config.yaml
horizontal_flip: false
translate: 0.06
color_jitter: 0.2
norm: "layernorm_no_bias"
activation: "relu"
patch_size: [4, 4]
positions: "learned"
residual_init: "zero_last"
beta2: 0.999
lr_schedule: "wsd_sqrt"
weight_decay: 0.2
Rows from block 7 of a small image classifier, named by matrix and row number. Rows with one number belong to one neuron. Each number is 500 + 50 x the weight over its row's rms, rounded and kept within 0 to 999. All counts start at 0. Numbers have three digits each.
After each neuron's rows are labels from the 100 images, of 14848, where the neuron reaches its highest value: "strongest on" is what is common among them; "colour at peak" is the nearest of a few named colours to the mean colour under the peak. Only what is clearly more common there than usual is listed. The data: larger renderings of crowded toy scenes.
# fc1: MLP up (model.blocks.7.mlp.fc1.weight, 768x192), inputs 0-95
# fc2: MLP down (model.blocks.7.mlp.fc2.weight, 192x768, transposed), outputs 0-95

fc1.250:487532474492527527470553526526547433547518520592497453515491481460658603471395456582519529529534538454523484521486508492533487536523518432497410414476479454439467554550479559492556504594535493484535559488427550512578524492496458545507567606511570585449440536509449470558457604518484512499
fc2.250:523592481525507458428518458483494507534563545347444498570528544418548461495459539502489483431543514402533533536527405448518443519505521457493486569522448554555526424494600543476527483432400547569518623490556473416463432475457535538571516550497477543651445397574542416588495469497557471452
strongest on: barrel; largest object: barrel
colour at peak: black

fc1.370:431512510469514563446465512444521545525529446404497543463429484524442430574487530445472509469564530494512558536568445577581530429517576505444520545574471437571380522559559514400523558524510466384523553495457525503420480399395542479439440535497496425465495508530404441491520525460507547501
fc2.370:461517527578514609558522472537438482475489472401532426513517529522484479557485460516577395408485414467614477526456575488504512634596547546494533470541470482511467568437567552500512496550542546515452433519440570484472525443476484458501567553565511437422570616583478490398452547540535527473
strongest on: flower
colour at peak: brown

fc1.553:523553452472480439572449485440488457537490540571600508474484421455506418533540563572505497568409476515478556543473559503527555532511405478476463514527494510524512609371526462504505500468496554430480531520455431455465507545544543524594455548458493519476460529534484421497549467500595467442
fc2.553:510490546427387497419503523471530522593522466490507518423460631474480478337457534458515438494565561526558454565507592490528496562474490415476522401483486537503529538553422535495510466533458601501511535626556465559580546531485562504436483452516443489411450406477514496520610437521442475523
strongest on: dumbbell
colour at peak: black

fc1.711:492562557534462495568510592463557582546510459471562531475499478415605519487470487438437485546407545591488474512523500492423482574488461506556508542456582469490527560526566493566502516568477584476442556539485420562512456522553585412484404469524505353492429466533506575473499544459458540572
fc2.711:465511484511572571475538526486570519475513381488554518494404452555499539476476451536468499496509453485408470497521487593454541563464534511413495518487594433498496450538458480599524447448524523500584554487501496515521444534519478506533426565416478388446493537450535404529461594523490551409
strongest on: light from the left; count: six
colour at peak: black

fc1.748:433502453588597538382501500492588533496567460534445458466623431570513526445476583425453521569454482444549469523575477629523470539539490555470502508483509518574536546568467440468452464485490401521544472468411603502526428515449468441423495482569462459522498498543484428441455542529520551497
fc2.748:485466588586494504551488528437564528494442516551464555465555476574475452426484464491450472483490478422530544441425478523516410537498435417508544552534537474459545489519525565518495452463485428537451503409476536536467542425578503495503449463448496524434509570487543578510445441468506464496
strongest on: house; largest object: house
colour at peak: brown

fc1.5:444510470489457437586472505518538450544598512517546467498394459545465435459436612437411515421482450509596512444457426490468544474542510511511431492521511494462557551526426545514478543594491475470427615435464459520448506568496493391497475538521480469578577463403550566501475476505457435472
fc2.5:516467469513499578448499445620584494547431511492507560481501516564563579588555541512464546569586506416472551490403512534550563496555506483550596574593466581515539483629488447536509504553526522483534498473477446450564499469480420436526501458419411521432447493466465482463502467579497498524
strongest on: trophy; largest object: trophy
colour at peak: brown

fc1.678:422446486517511500341563462490495539559530474434499541568569531477601553526508536556507573440561560484504504498615465511452491456420500508591494516532424499431402547472449380528500490517512521601480548472509575527520481426529478455484449499550491465463599487449460440475480492459455584571
fc2.678:497496484493529510550576558539460444462462551451398420501385532426438497480480530430504497502589487507578516549402441500583459496589537523483433536430525376517554499555465432504572463430499466449566442501506507472537504527473481553495548519576510509533481488587431562547488479638470552418
strongest on: teapot; largest object: teapot
colour at peak: black

fc1.697:482468492536541528464551556459552568524522511525581477478441523526514530531465537563528532452497461522452574424501571540477536537432483604535544565476452506513485508422524514436463585484455605473539458481534526492536491551465489561487445484508411494492522488506434440521556517410629475455
fc2.697:548516511486512459534532574479455432572446568461486555572442465533614537427446493427483508504515423496531499450489447472463540434479571489503513546573553413509537462455475560591534487524407485438540546425456522481483487502523339461487485556540549498511584494507474508414500426450487399521
strongest on: robot; candle
colour at peak: brown

fc1.266:441469598486546506492526544494585546510508464489462443508527553435493440441461533431560529584416425565573413524453551588530477528507401519524595504565520477507545579515503448508495468483528384478552576442555572492440418606437454386499453570519500447515513477528616589513504550475539498495
fc2.266:536504492522531496524561545485537476465550493585481459541501482617501559495565514524462580530548523472489539513559577480501538518483596561486419565559500498415459489411476559528498467612463481521488441521521502490455447449555604489564460416527487491532516517417468510594491503478440551550
strongest on: count: six
colour at peak: black

fc1.656:542518486467553496468604642515593446560512577496493419520497485453589519412557537516481562420481488568519572496577494507459445402557512526409446530603519460441514573480500483461575544595511407510497512541485538459529519402486508466462518603456564457482494565541517536516562550516357460541
fc2.656:374480454512407538449435464520558512532476458490607557450514521360526502536552489505467459494490480550494425509470569493494543417481533504518498459449507474542485549513555399503519505498484476458549551474514531440483493524417499519539448556477427524525520566466626473453452433513455639515
strongest on: truck; largest object: truck
colour at peak: black

fc1.68:454486509493538501448492606509587460511453491548539516479503480483475538542497665476432555447524462551544501485498469516495587526504589581505535389507565583550511541526458417477410534495494499443493547496480462378498391462521435496434466563508468458590537486512511541477449449460499532451
fc2.68:506520565456494507445564560550520519569491518497432525504527573490500518509582578627497430550520526366503462451607444613503486480407487522520484548545615458425615462458473465522483494528445550474562479527464451406417516518488563440466489389531471551549498455488428385456526422500434549542
strongest on: trophy
colour at peak: black

fc1.398:508557613486490487460451525594566438488467485453490492578552516469541472495450529513481556561417528508526572482455489502583448494555477434484472473536520460463563540441616534546551472521528497527498538452436400442560411603504473442526505500483463530396528476533447581512490527452561510548
fc2.398:450472517462481645593454537488505554459534461600488486481526470573433526479534526438494511427544511395471555561506591497521538528493427512504471468444410459582501539462486368504530383476521545578525445480584534535536521391532395489456460492481508479481497493478574500500510494564483400454
strongest on: count: two
colour at peak: green

fc1.296:490484524395532513421657464531572549502414479490567560504494526477459500456508532570473493537531491508487620491569509518496549413589534395610412567492489429499506591466447516521505539548528485500557470472538495515427476454482574462520555478472511550493456533538581401514479555509570563418
fc2.296:428544455542557449476566492558495516515512460577479442613523450515641494488488513506503581497506455559560545574388576504562450437473536398407541424472557573439453539483513468563492511492502534475537423476585549499482382538478452487465434546532471595484509421496505497424439540508443537464
strongest on: teapot
colour at peak: black

fc1.421:525568461517577545480478500493585510564506423426520527436462478467514552495446446611444443502510537480530557490479451364447504475499477564551581479569492517498451520480472437546535423506490619547481567455589488493523463556413427461470549481473585548507448546518482516466618564486455564538
fc2.421:511475498546523548524419463594562618522512540462475450437448400470443524559420508422561536507514466440510545541566546484619453563461496565472471551553515518445474438459469474463465531496478520570458497544470563479432543526486541485448545469495507519523554597406393526626545463448498478477
strongest on: bottle; largest object: bottle
colour at peak: grey

fc1.366:488502589518383511417543478570489431465535493429525483428452454514504487492484504529547521492507495602438566454543458533447503472572599479524535466510443467494452570412592401478465513531445484512448487483523510503469445636458402480484495536467453498513449592525530489544440496477470518518
fc2.366:545567526464484542479636607434491514472494464486477535504561485450469485509392459470471496446502522567470549467528545513483537501576445511503476476422506463480432550440527493467596585455443487494488556531483550535349541486526570410485521518645510527499539439444402423476461515493538534475
strongest on: light from behind the scene
colour at peak: black

fc1.102:552457465454502533424579449634580597512508504551570536498522489527458411492485444474473549509496546523519480534538486482490554517423478464505551579514552507566453534477565482392517559540489411545488468565505464489515449485560550411498508566555536609447485562410452506525570443511420541471
fc2.102:522539525495389548473505434427428499504483506484441502394482504459569558539537525498507495486468561566544578545502498443460469428588530580451518470533523476576476468398514411592488424474581507516525492591546356485589531488474490575558571531399532603471507494517485479471429500471521471531
strongest on: light from behind the scene; count: six; mug; largest object: mug
colour at peak: black

fc1.495:539487532482534523572559458593539600486454447480504615523490429444527457497470501427535454467536536496546509605488501515516523530494432454505570468477554439556565508525494482426496420573501437496427540534532446492467446585422513518538388474498476474533543452562489488515461456495517502495
fc2.495:527433536467436546445506591440519526534486423450407426464551454570396479457421626513549460477521568519512549425420448553473480439419477423489587519480550412553605494553556421490482543546435483477447553535566438557522503488496508503534534587452513564479531497499544525541385519503460462494
strongest on: count: six; pine
colour at peak: black

fc1.718:472452526478515514428543513503562476509483442536475556489461562501399437502463491557513514566519502442558474560619368458506595497549374515469513467501527552479425567503645536500474396464484464548504560412452477386517524502531477529531417489444579522508431479460483498532508432486492538571
fc2.718:500454527519546505443567485543516499498416476515513578538542522629508546497496453494462382424467482486573473543556515534497580506463494491592429458445477536558582613480399584513450536548528573561568479506424458448531399514483494446470547623506524509526541422470467502516452452545597388523
strongest on: light from the left
colour at peak: black

fc1.736:454463432508506478575506534450596481516608493614441509503453445379592412532457571517404553469567484580417514441498544553454505571426522534508483414556475518433450594518526447428517464499519434563489485513452451507577615462517495509523434491529474445431537482541502540579440487564568518476
fc2.736:534446432581478511501527462607475534525568500524557484413517359439476507457479453572485418475426445535525460443582552473492551491590485487483467560571438395511571431469486446481536456518472553454466517483470564478473663444504450487558548550467480472489507544518535492508424523570564469542
strongest on: truck; largest object: truck
colour at peak: black

fc1.323:528597456445390486548519495631521579535429483565438571517585511473509564451484520589515438455475452525506494518443469527519511433464519473549478479578587520530533500534562446491502523407535569454576444482513486499482463508543542459453455462537473450550557464478539543500561512537505547515
fc2.323:413406492508560547468530460390454438538561611420522444459464504476466499595484508471519546477461472641470491435528475515501511613499394399491531568453551474457524553457497582408489443646552522538456522540424508413453538579536463564587511477441475473503454533451526389477533534581535457469
strongest on: light from the right
colour at peak: black

fc1.146:615502533561509456470443639528534434508478426470525513480485486476454405590444547514456566506473438477506477567545517536505536519491451593482501519451443480504480551581521407473578449537466549509384482483559550562502429507428532534416558418506514447433469539554572486454490450397490550484
fc2.146:516432504508464506498465620492513483476453467440493452504486479425500528535482433462541473486488521480419546537484451462528526516480488551512585495374578523454456462488485522436481582518492490500493466517443551499443520471546554456392558381565501583405470483471519472539474495515544569483
strongest on: flower
colour at peak: brown

fc1.761:508443498447542464446510497484528514508495408461625481529378408560584455504488421525495442460603449457539541504632607481459493463551414565476521578502527477502535489508433515552478458532523643564452552443591513439462489524536535462428491528492491562596480423510510570507523542456469554535
fc2.761:530459412493522476552593451517492583552484465527518443487440472618486536544416434568547505440567492477637501507564535496540497512522491630537466537551410516564509468488455567557488503482487538560476513539441511455480566451438567483420552495578560511490490537469406558551497582525579487528
strongest on: bottle; largest object: bottle
colour at peak: grey

fc1.262:531475529575444511507519544452505467520471517536528371483496474445534566539605493520438492421490524473510556524505497418508589434618468490538483454501459426555463598508474530538437560455519538513485428503458526470480404479461496460528590532526490408455453566526488494581501548519518551450
fc2.262:478517552480547509631569499464460418515422452450509593515454510399535530518384500486484455479560478488514557441456446451462534403493488591462455496409588512505478505514433386470494560442389535473530549501502617562472491497447451475451402499507481554452522466459424448508482550535587528443
strongest on: chair; largest object: chair
colour at peak: brown

fc1.144:517437529416493483568566514502550527536520473500537519474498625513489466529437426579466423501542539478471506561506573423447458482485500476513433552513595486424480540480510512574456546459468640542521505532548518543377428602487528523551522442541475576515481465538565533469510455438479568502
fc2.144:522488483451552480515545528489483473536448524472523446460514573425531516534564579487514542436569504552429544479468449537626560432499389468475424466441503398516506470615509525498493493506499485354557485513462402498574488540462486467500523528503466387442520450422555591496513462463477559466
strongest on: chair; tree
colour at peak: brown

fc1.367:535469485513536438459534461394509604510566515579510496484585433543440494527401470526433485470473451478477497562493497467498560437600438504485527437522557510506489569416530530620506539614430520498438527452547537466460430515472521467440538488485466459490471490458498598581549457475497494506
fc2.367:532531539494542538450546619464640552471468456507465541489471628542445500488458598604553597610520525524519523504524560482465537550479484482402483511486496448489479466483550523482519483473558494462523556459446474542453366447512508482551594570447538510514431453499433509536510444446501463556
strongest on: light from the left
colour at peak: black

fc1.361:382497579496482454465464510496580494573604474498607483477507502448518494455539427472623489453543446432507466575489432534484422520457506527603511482499528467553543598474422488493546599618502390507428537390479574514495376442518402584475518480444512441491525533465480486503483527532483474471
fc2.361:469451452519545478581461471575476502449509508576370546586433516435496426540459580491595543533477478477465470425487456558512428522499532517528547483534483436570519490455528441453495469507517535522534533451517483455485526514483467510552490594400419570526450413505449489453442530526486530464
strongest on: light from the right
colour at peak: black

fc1.329:461470475449468527505525502470440480537530509521418504516500502492600552411566561533457467508468486525466504505490483640567455462479504535471460556589570479503540527517576477481480518541568512522468453529533582425528445477443520393461528488526537414458458542508492570488563599484367400484
fc2.329:419365434426543506535459510419495479551585520483514505456585492453488549480501486484564429522491563569476558495546535575420481451505391614415569405584376534602506525524444467480531530559504553492478501460423486455515506582473531486519588566518523543570491516469560518520487489470498482492
strongest on: mug; largest object: mug
colour at peak: black

fc1.425:499472489499513529502541547418554538516513535457449475493438559446415468515512530538418491560495464428493556502556574516599575467475497499423493520437505475539505576498491499566462448484539604549508564456534500416466443568457509577565395423551527569469552444536496471596432534591511555608
fc2.425:475443568513600557441510509488492507464422511565493427440483550514534540474443525563487504539508501608562537586453469510471500430488529604441488484479519571502453519565433467549430580597483569470529504588424523505464584518531505447570503511526596475412472508526463470536487533531534523537
strongest on: light from the left
colour at peak: black

fc1.363:532568534519500524522524561447457465585501467536423492503522486444476489482443459587542590587510456561513508467488478608504474512475625474518560485523497522520465567516602468522549491538557496533535489464460496430548490474564408438542403509475530452489469489509500585492575535563483507568
fc2.363:492494452474502529503473432500500472503365454419467484573499529484476553556531510526515558475575494481422507569605485540599526532536451438489505485464520532492370481600543448476501484484515484527436447584563494471398431496497442522494502502489435382548540432521497594573475479541432430569
strongest on: teapot; light from behind the scene
colour at peak: black

fc1.227:557457497472482427426493589527505496567472469504547469482559573383494546537502498462446549492568449578577567496374637525513593614420529540507522571459487460500505503506355538656460515497463577550524522463538526519494504494502482538449486438529384550454506447511477580565606516464581460508
fc2.227:511473498456521599587615511454499475522506507497427563505511524423495535506548490539473559480456398462527628471544526554507515500509417510471429610372494412466515419529481430558538569409496482488458496481505525437447487474510540385455514656487488449507527552428437594554461487484564486483
strongest on: robot; tree
colour at peak: brown

fc1.607:468538441585444499473474555502489543552436463494469585458489460455510369487465607510491427402487500518552510452509438541507571515379541561455510582533581528469492594476555486456530448479448478495524435514523437497417557483550503470461441516463483481496465422583458475540572505495509492492
fc2.607:464494522436509467470514488513480542584563507461495514501509540492580463492413483509523483623443504443483436471467491518458472543488610480563471492587598345455531558493519486458464564518539474468448499442492508552470470452437578571423563496563552408477621461512501440423526407520613539504
strongest on: light from behind the scene; truck; largest object: truck
colour at peak: black

fc1.30:507386476504519540477523463529452488488534475554500423452499459493499534459526532540587493535427464478513494589555395641341555528444430490552445479494489424447481554548441455450529371537532512507488390511522473493522550574453486437473541467442635422585502524518522481568521503539449418533
fc2.30:499467516480510504521548426479425452567540499464498611461479493495491494424551409435546446485565468556596566530407547520490459545469469461411466548539415460492608558403542545540513537575526623504470428502504484515538553416475476460557473606506469538501533496540486548423550511390471533507
strongest on: mug; count: six; largest object: mug
colour at peak: black

fc1.654:509481465536512438477515491472534476481496558619492512428480478589471568444553499399577468436481476504475542479601638502537490406483455535491464521567529465559520517426514488422413472537532560447523524520433416432518491465501492457518433548530506525444550588403541504529496492455501534512
fc2.654:602500420502434503581430501476551579488568485555563516524493429496596593423497509457442515429520416477556495547509470563392527476436529502454603426501551515551480528488567601508507497529455478503486538538448515453486389543465552419587503499530513511594476474541515463422470415513440547497
strongest on: mug
colour at peak: black

fc1.20:401509528382508461479537480523429609501501426556473417482495504514567503451514501588515520509419489511483473395488499490525477648509599468541533506545562488485472557522573451518517486594583439479531508520515516464448443546478477495467546496518567370466554519580580470383500655531484589517
fc2.20:625560499563423450484500445460447499561558524490519557451514459582444531475481464526499460450567587414421522533518568487538499515501529441492496544539560429470631417545488487505508441495486528472526518525493507564484577481490553428503417563547529514473564488489521474486461421534434465469
strongest on: count: six; candle
colour at peak: black

fc1.100:474414487476502450462474550536575549512437399650481532444569529602515510443456421527478468500534554508517422498451537604564488434504517481411539441459543567435523623425528516539463532492504493427544523494450589442526417505517449481525435539479477486434512456472487586460548569482507496534
fc2.100:576423436509573530649598396476450446503512501523431523540487504489462546524546415507528483641487536497550416427537425482522573535546488545537544546479486514463526586521542409549549466511458449530472463482509548471505459531482574447500552484468440518432551536449612583514454461472570481516
strongest on: dumbbell
colour at peak: black

fc1.604:534494498536576448386506530569527449492557471547489463535504556485453456556461519484457631493518572479547493494457482470496494604489562528595481485509479493475532530512514405500470494519440553511427481539565547541502473465545516432424521429493551504416599458483444551497383503483615474517
fc2.604:523483482560467538525473480436560450550536497459468470454498446427479532446507567526459470475526476495560555404583500474555571446482489452492505435518501495370462489408551493389503486578435407452489515468521520467468467479513519509455480411403579514535520390595501572551523437532503571492
strongest on: umbrella
colour at peak: grey

fc1.305:499402472532556464608578422539532508546521458534510540492576529526422464590458531517515558481540499483549510501562492540491549572473444483494470437535585421471446572405469503567518560538480541478485462453661608493579569547424487436486582479571580468540546441525484553452436452578469617605
fc2.305:513522508457477532425446543497515560553438509528576456422412490495442443563494400460539466545490541494487541469493471312494488522498428520494499586542420586482576507585482436526506589538488501517571525516551479637521560576457473536514515546593498545528460430493465589532403580506472525482
strongest on: snowman
colour at peak: brown

fc1.225:571559543538527574520490380478452517520556543522449419529519487504521538547458579473463532473462537519539544461434447490424477503500442485529494547515541499632435515598526472470507442522507459529562415530488513566455496407553518465378458567539520457501514537486534423534541501407539496407
fc2.225:455417427522446581533497457501500390548439486434365480439454591552543478515522448583478464535433570555451516455493521525522469435561504508552478481456479519448470519427532438532490528466448503585430495476520466423429505609475404494481551421428561506497519558492503604451520391550533499408
strongest on: house; largest object: house
colour at peak: brown

fc1.412:530492446525546502520530464577515521501506510430449508520389496474582555499459417496509537591568486448576497571496576495465550513463449539510510593528405540579497545486507503496524449437549596599519544437513521421487506539503554541395449507492564541497528455466482561538425488503587458637
fc2.412:488544410525507424601578442547456539526453580518460514495569439547391545541504468512572568500534444489537601534545498505576499482440465558445452586529509560510545496505464578571474542476436571492534426523445537536479529572504545544463414543515509408495458497498429498498547526542495451534
strongest on: bottle; largest object: bottle
colour at peak: grey

fc1.476:499559402415532402528598460506492399504426526534607426514453518513468519490541418531496529497573490439629512466518498587521552477473521525417497495483515505449419599473532481454435507479506466486452452554524554474568482471598508454483462486559444495512449445470510540548480491463568555400
fc2.476:467522489556449507491544523503531600457452505507468560571543524542520376447593528562503524506499537511525415526462424628408520447479563416472441386420501495552457495482496395475510491527517442546500506464458456522462524469516471534450456538477479541418440424471495527462489486531589520492
strongest on: umbrella; count: six; largest object: umbrella; mushroom
colour at peak: black

fc1.612:458406481512512462444525535420556536534552502478517520510470617475552465459484473542448500472454380609448489399491515452452490521498502494563507504512451467506583639468506463577545551628582568489406557487570530536487553471409399513447521549483442441579440512554485503444514529526394469562
fc2.612:599528487533421505478460583462519535448564456548458478512465456502435456571500527498507568564523584384442518544524423553469546514485567506490525398509472489532544563494508483469458425538467552489545583546549488504448527485522457472545533457503443486490515471590591489581515461454562501409
strongest on: barrel; largest object: barrel
colour at peak: black

fc1.491:516463595530501457450464525491501461503523535459578502430579528432486582447440567459516463569572465468491494504520530491522507459498532545527431421450482532525500596543571516585556434522477444545471458565459530523470387498491501502419532622447426514565480476602471507499505516464477581404
fc2.491:563541497485522441469474465517474518586518537545421560570617443538490495515559444519490432491494532462459505419368441498437492548456497436467500518449449549516459563470538417518499517456474503470521531558491540559450500567584552601543454527567512511441461453520488516454405486489521431590
strongest on: light from behind the scene; table
colour at peak: black

fc1.21:497464484479594514439436438494631477532472430427495453489427483522458443480473416553532474554442472419549475448513501471454556517364462553585461520516435461492472542347463458537525520498491527520445584484512503382525497610478569510422411547458441562548480494467501505472613467502529469520
fc2.21:564469524496517468543500422542498444519476526533625505451473437501564518502526565520473492488451523492608534476502528462579373512535371564405556489500482568544487500488548403476477509521499486571530491538500538531468457472558530452382398482473532538493456567534643521509496510500511522514
strongest on: bottle; largest object: bottle
colour at peak: grey

fc1.529:508606564512457504402544532457443517499522507538596579412506578517496495507427556460452470459517499478512618495481444434558511502444423483535455590533488581455469568458514542577475541483497553430458426463536490532451542555494387532459477519449544505472520530532522479451552444530439525495
fc2.529:424485503419510486499575506517599478457412533519477521592448487548456444495575482523503463519629475416539506505513501532450490470476488349542516404441552462552519433489559467516478515556578402483525502469472519515455503560543548417520536465544499482564542422474511550503465536532590431433
strongest on: umbrella; tree; largest object: umbrella
colour at peak: black

fc1.590:466482592552574458477510421482440480524441443524505476500459481406552452462476598504479593587558402497608511557416483455510516497542493434444436479478580438406468549575445456431491411529553563571544549484465428500525518601444513477505421446464471524454489514530551507448512491522535446561
fc2.590:560525501412527435475424402363489453541543541508555530500459589476492435438523534457514635413522531523548512508545435464511498497481477395504517484448515472513471465434519472456426444568459503459501531455555601425458499490482559448488553411491491524597442584488519514450545586489523456514
strongest on: count: six
colour at peak: black

fc1.576:544477444453510467497474505466633494475544449455494491492471378538529495496513408494491515489544464426548601489591521466447478538489452592579492553430475552531532533459423489515487500483506597568488440576500506387522481502507543445357442491523440613517464489490447545581562474432436514514
fc2.576:559493498490568415537501461507518530533384534517488437519526539602511495568510440497566468532556454506562483533564593492559519452444452604448482631516392484500463445387509477555541435502443555567454472449484519493458559484489605456442530495621547522480454537432376505576412522484484467473
strongest on: bottle; largest object: bottle
colour at peak: grey

fc1.3:486461444497488550468514560560483489502557385638503431464545563534473457506505518550530449527541491510666473465436469571534347537524552484532553480523570464563533537488537410396489461470525492508562496517515449534530389484531514467485433536556418541414490516528587491521526559474571450491
fc2.3:507503460543500455587529494515531479509433526481537529495440534505505577403438497544498517521470600480428425430369521556443463522513432520498570505459444506432561420507480474436468606490467467536557565492532433440465529502547593550521462451485487471456552537484488486480530404597523515434
strongest on: house; largest object: house
colour at peak: brown

fc1.494:460513483572484419483490507490579552501487471506540487508471546466524570489449499453482498623533422569549493542423441524513540576527489447417416476422537468581543569433420492513468592497568445422538515517512510461398584429490473453470491534431528459453447510556429578495484487500562571559
fc2.494:517543519510519446471538494523560532606499516611523531442577416450497502442486542488462551461584509491555524506448539498555509452504499486519494458584478447466561457484449462486407508465450555498512549413542551460518495433551458470497498449456486527574536550454551518601566463483425497523
strongest on: snowman
colour at peak: black

fc1.597:481586568595451537473540509497574429507597439434430471553515624586486524483550543503487458554398494513520568483457458466490461394406403456530513469513549456541433521462629466509463449543486504467386516443493496400553508534426403472475434514495492519568468555534494501605559622488510438537
fc2.597:564444574430478484495494524428388559476591502433543455401464460566452543515558531505569463470449473602479479418525523528560471618582482522511393524436455471540439490486507464496544425590499518460505504556463425493504515448541576459451529502406410430582521582516433491423454546500356547471
strongest on: mug; light from the left; barrel; largest object: mug
colour at peak: black